From a checkpoint of a small encoder-decoder audio transcriber.
Training: adamw at rate 0.0011, 3900 steps.
Data: trained on single English nouns, adjectives and verbs, spoken by a formant synthesiser in many voices, 78125 training examples, 2.4 epochs.
Rows from block 4 of the audio encoder of a small encoder-decoder audio transcriber, named by matrix and row number. Each number is 500 + 40 x the weight over its row's rms, rounded and kept within 0 to 999. All counts start at 0. Numbers have three digits each.
After each channel's rows are labels from the 100 clips, of 14976, where the channel reaches its highest value: "responds to" is what is common among them; "peak on" is the class under the peak. Only what is clearly more common there than usual is listed. The data: single English nouns, adjectives and verbs, spoken by a formant synthesiser in many voices.
# conv: width-5 conv (encoder.blocks.4.conv.weight, 288x288x5, each kernel summed), inputs 240-287

conv.191:455445525486461457477488445499457475458473474497503469453501456448461503445442480498458511477456468436510528523436459499446415507467466434457447
responds to: /t/; /b/; /ɑ/; /oʊ/
peak on: /t/

conv.28:502499473431476498436442512429442512506438473441442479485452456439447447491481481448497446452492497489467467447488429449491507481455438502507499
responds to: /ɑ/
peak on: /ɑ/

conv.161:495463457453477481430460483455439484447439461459466468469454469431432455469478464441454453446474463470440466455481443465464477443444443484470466
responds to: /s/; /ɔ/; word: saw; word: sold
peak on: /ɔ/; /oʊ/

conv.279:544530553473466542465502541499457542543461458515493537550520473459461528536546447527558540448545563542541530544538482530557528542461469545549596
responds to: /ɔ/; /ɑ/; thin (high-pass)
peak on: /ɔ/; /ɑ/

conv.125:490472458455461477441448475446451480493441451447456489479453443434449451484473466460477453442484476470459445466478443453487490469454446478478494
responds to: /u/; white noise
peak on: /u/

conv.128:475490446449456482448459480466460477474445463462478487476472444454437463494505450455485458456481477479467461445494452457475487458436447490478490
responds to: /f/; /ɑ/; /p/
peak on: /ɑ/

conv.166:452487516481462462460505445478466457453448470501497467453505440457448490470473480489453495457465452471512510519453441503450459504437448457467452
responds to: /tʃ/; /ɝ/
peak on: /ɝ/

conv.139:495506476459463503451459516445463512469475445466450475469473434451450444506563484473501448434517451490454428426516445460501468470452474518507544
responds to: /aɪ/; /tʃ/; word: child
peak on: /aɪ/

conv.236:502505508441440519425491497494439523480446432530494486487512466434432488507527444527493520438502449509509515529518447538506516516433435519521488
responds to: /aɪ/; /n/; /tʃ/; word: child
peak on: /aɪ/

conv.278:513511497433503516459432496424472531495424470444424479496443475428458423510534510467519444450495471494462466469517434446503536494460438519501492
responds to: /aɪ/; /ɑ/
peak on: /aɪ/

conv.213:499488434472492515456418499419449498487475448420408470501440446464451454508521468440499440464505459503456454462493462420506517454492469494500511
responds to: /aɪ/; /tʃ/; word: child
peak on: /aɪ/

conv.53:540544508440451547440491548483438533525443414502485506521505453444436500528545455509535516424534511546498506504545451512552533521432441530530518
responds to: /ɔ/; /ɑ/
peak on: /ɔ/; /ɑ/

conv.19:570557534483477548484511579498473547567487471523497561564501496475475515561545494520567516473558550567523518512555502512568562515482495557564582
responds to: /ɔ/; /s/
peak on: /ɔ/

conv.46:557559540476473549471523560513478534559480462526504552566533491465476531552537490530561545472559556567556552554547478540566558544475473549556553
responds to: /ɔ/; /ɑ/
peak on: /ɔ/; /ɑ/

conv.3:504494504442448499420490503486424521482446435521491471499510469418434486477524444517496515420497494484515506526496444513492503496430444514486507
responds to: /b/; /ɑ/; /ɔ/
peak on: /ɔ/

conv.265:502508503426459489431466487479437535505420438472466523482489438415431481490464448496512484419501519502482482480494428495495497474422419494503490
responds to: /ɑ/; /k/; /b/; /ɔ/
peak on: /k/

conv.253:455452567472468448481469443494450478451469488501501467446496477460454494438420495527460515457446463436545529566450454511461444543453482454438465
responds to: /t/; /s/; /b/; /oʊ/
peak on: /t/

conv.152:488497459448443492454443491454453498480444445451463482481442478441459442493519450439488432449480472506440449440506457446502498470443455502483487
responds to: /ɑ/; /ɔ/
peak on: /ɑ/; /ɔ/

conv.83:451460494468451475451508435486450470445454471481497455446477461455432474442468455499442474467442496430487475482452452494454431485448457454468451
responds to: /tʃ/; /z/; word: chose; word: child
peak on: /oʊ/; /aɪ/

conv.50:459461572477487450470535457520467476462490477536527469460516466474464532454447476545447548481454463456566565555451475534457435564464476455451441
responds to: /t/; /b/; /oʊ/; /ɔ/
peak on: /t/

conv.81:454452506475468469447488473492453458453446459493490456464490455447446479459450469498449492445461461445512491502457452490453466521430456466447456
responds to: /oʊ/; /b/
peak on: /t/

conv.273:448452560464472448463505470516449475476454469476480492459499438473450491456435460508460495479460490446524531536463445484450465538456476434463472
responds to: /b/; /ɑ/; /ɔ/
peak on: /t/

conv.137:491506469434469488460443481442440495501431456442462495485458453450440442495489476439503436453492493502467483466484446437475499478465429493483492
responds to: /aɪ/; /tʃ/; word: child
peak on: /aɪ/

conv.233:488484427460451477443464476463460472478447450452469469482464443447442454497488439467487450461475499493439443446489444451483484441428457479488477
responds to: /ɑ/; /f/; /ɔ/
peak on: /ɑ/; /ɔ/

conv.4:466488485445462460447475468461431463468442451475488472467467439448430464480490448466462477441479473477499510500480449482474494499437443481453450
responds to: /ʌ/; /dʒ/; /p/
peak on: /ʌ/

conv.39:567552528451451554456516566510465527551467451518492535554508475451474510552547458517557520457559523560537520512551467525558557534460467563565544
responds to: /ɔ/; /s/; thin (high-pass); /ɑ/
peak on: /ɔ/; /ɑ/

conv.117:440443540465480464464509443484472475453445493502503463446497449448476523472449463535458522460462468468524547536465459524447441524454463440451454
responds to: /b/; /ɑ/; /ɔ/
peak on: /t/

conv.287:513499494443453504440482496484432519474430423503476462497495471429433488497527464504503510420510460515495485507494446503503497507437440514492486
responds to: /k/; /ɑ/
peak on: /ɑ/

conv.1:505494483440463494459444503439436525510426437454446498507454446435444451507495478475500461442508501496451463453489435453492496459450441495492515
responds to: /b/; /ɑ/; /ɹ/; /oʊ/
peak on: /ɑ/

conv.0:481499520472430484428477488495414555489454415514482497512486468420441472497507427527489513429489508512520497536490443498492476528429428488492505
responds to: /ɑ/; /b/; /ɔ/
peak on: /k/

conv.60:495519529453428507438491501504443511459435430529486466490497473436457506493529444523498504429482457509510528514487449514493511539430442494513500
responds to: /ɑ/; /ɹ/; /ɔ/
peak on: /ɑ/; /ɔ/

conv.108:436437510480462451467502441491445453443482479498486447443487452485452511452451455505449505477455458455525500517460464511451446503456472461461452
responds to: /tʃ/; /ɝ/; /ɪ/
peak on: /ɝ/

conv.69:498517563497479483505534485530496553490510487563539476516537531499530543496523484569499561513507545504557572578498514577504490585505509510490510
responds to: /s/; /eɪ/
peak on: /s/

conv.243:461476491466472462458453452468473479465462458475471460453469448465453474469480447472458479450445461454496492498453444478455463499445456460451458
responds to: white noise; /s/
peak on: /t/

conv.197:565556532504508553498535580523499537560510497528518530551523508506510533568548512529566534497566539564521531519554515529573554529514517554572563
responds to: /ɔ/; /s/; thin (high-pass)
peak on: /ɔ/; /s/

conv.35:542553576479500535474526532518464546542485471544526566555530491471458510542557473556539563465549557554568556581543481559548552556478488543540564
responds to: /ɔ/; /ɑ/; thin (high-pass)
peak on: /ɔ/

conv.7:499485441458451513452451490436462489485463441446436458484448483451454433490515461460485458450486466482428448455496457450490486464462446506474505
responds to: /ɹ/; /ɔ/; /ɑ/; /f/
peak on: /ɔ/; /ɑ/

conv.113:478481466437440482456450478455448476473429449472469482477454457438447462482497439470477469450465477490465464468476429462478480474435427484480461
responds to: /u/; /f/
peak on: /u/

conv.208:442442521477482440477517440508470440449485488504499456436518478488467517430438469506434507488444458447513491507449492517440437508480488434426429
responds to: /tʃ/; /ɪ/; /ɝ/
peak on: /ɝ/

conv.177:492503445452434496457451493444442503486435452447461501478447453435443439489502452449504455446482497487447449454491439449485486459435437489496496
responds to: /ɑ/; /ɔ/; white noise
peak on: /ɑ/; /ɔ/

conv.218:469480487460452475434466451464440507458448464493470458456481461447439468461464455478467498436458495477508513509462440490448457477442444471466459
responds to: /ʌ/; /dʒ/; word: judge; word: jumped
peak on: /ʌ/

conv.77:503513432456476506470428505422470533497448479425463486500415491448460417497517471424507423462501501506441444431496474428494517439465448514505499
responds to: /ɑ/; /ɔ/
peak on: /ɑ/; /ɔ/

conv.34:434420546484470408487499455490490500445503482473472452456500472477469496453434460496435508465443501452539533535444479493443438519470486437436440
responds to: /b/; /oʊ/; /ɑ/; /ɔ/
peak on: /t/

conv.21:475477465459476492449457473474467460473454452461461481474450437458444457491479454455473463459465469480469460469485436454470482455441457474484476
responds to: /f/; /ɑ/; /ʃ/
peak on: /ɑ/; /oʊ/

conv.162:498509434487478499465434489435453580478469443481446487484440462449451421498530477456484454465499477504463458447501479454499491436466444522505525
responds to: /tʃ/; /aɪ/
peak on: /aɪ/

conv.157:457468526470487463440497438483456463453471470478506468458498439471444508469440483489464487450449464453481497505450453466453455510457459435454450
responds to: /t/; /b/; /ɑ/; /oʊ/
peak on: /t/

conv.173:461472484480444469459495437484448462448450463517490450450494450466448490463458446503458511453450473451503468494463462518442452492442452459460447
responds to: /tʃ/; /oʊ/; /z/; word: chose
peak on: /oʊ/

conv.93:554550554493486537471541552539469536547484464550517542551541496489478546553550483534560547470571536559545541546560489547560543535470482557568542
responds to: /ɔ/; /ɑ/
peak on: /ɔ/; /ɑ/

conv.55:469464499476471462456500463492455467450454466510495450445499439448439462457460466487457489460449468449523497501466439500452446489445447476461447
responds to: /tʃ/; /ɝ/
peak on: /ɝ/

conv.116:477478497455446466425468485478446495470430444487471465455474459425413461460491441473473477428481495473529527498472448478475487498440427487469483
responds to: /ʌ/; /dʒ/; /p/
peak on: /ʌ/

conv.86:461494471458460481446465457463449480465441461472475465469464443452439474477472450468459477451475469470483470479477445460464471482448446487479457
responds to: /tʃ/; /oʊ/; /ʃ/; /ɑ/
peak on: /oʊ/; /ɑ/

conv.257:479497488441418493448481475484431535451461454520487459487488475443469480481511436498489508444500442490461493486508467493478472491441447495488498
responds to: /aɪ/; /i/; /n/; /tʃ/
peak on: /aɪ/

conv.277:552547540459458537442525540524444544511451433540495524542538472442466526524566455543543535450534513550542533546541476541535529545442453540533543
responds to: /ɔ/; /ɑ/; thin (high-pass)
peak on: /ɔ/

conv.29:461451565427466453436501460509449507472427443510489490475504450439417495482443434522469525434472496471540544546479432524465470531434426462476478
responds to: voice: high voice; /ɑ/; /k/; /ɔ/
peak on: /k/

conv.264:538561573469468548460526549526456536552474457524508547555524488478469526543544464531557538466551541542552560565546474553551533555463473548556570
responds to: /ɔ/; voice: high voice; /ɑ/; thin (high-pass)
peak on: /ɔ/; /ɑ/

conv.109:555530518470481547448521545511438526516467439541517534541521474450450523536548466533544528459544525566540507528536457545545533534446483551550556
responds to: /ɔ/; /ɑ/; thin (high-pass)
peak on: /ɔ/; /ɑ/

conv.185:471456488474452480437485455468440483448446476480493453459472436446425471455471447476464482440464468463491497511452430492455477499424446474454461
responds to: /ɑ/; /f/; /p/; /ʃ/
peak on: /ɑ/

conv.12:540533566471459542455514558514456545540454436538504536547526483466462518545535456542552538465552555539558569570542460540549554551466471551543572
responds to: /ɔ/; /ɑ/
peak on: /ɔ/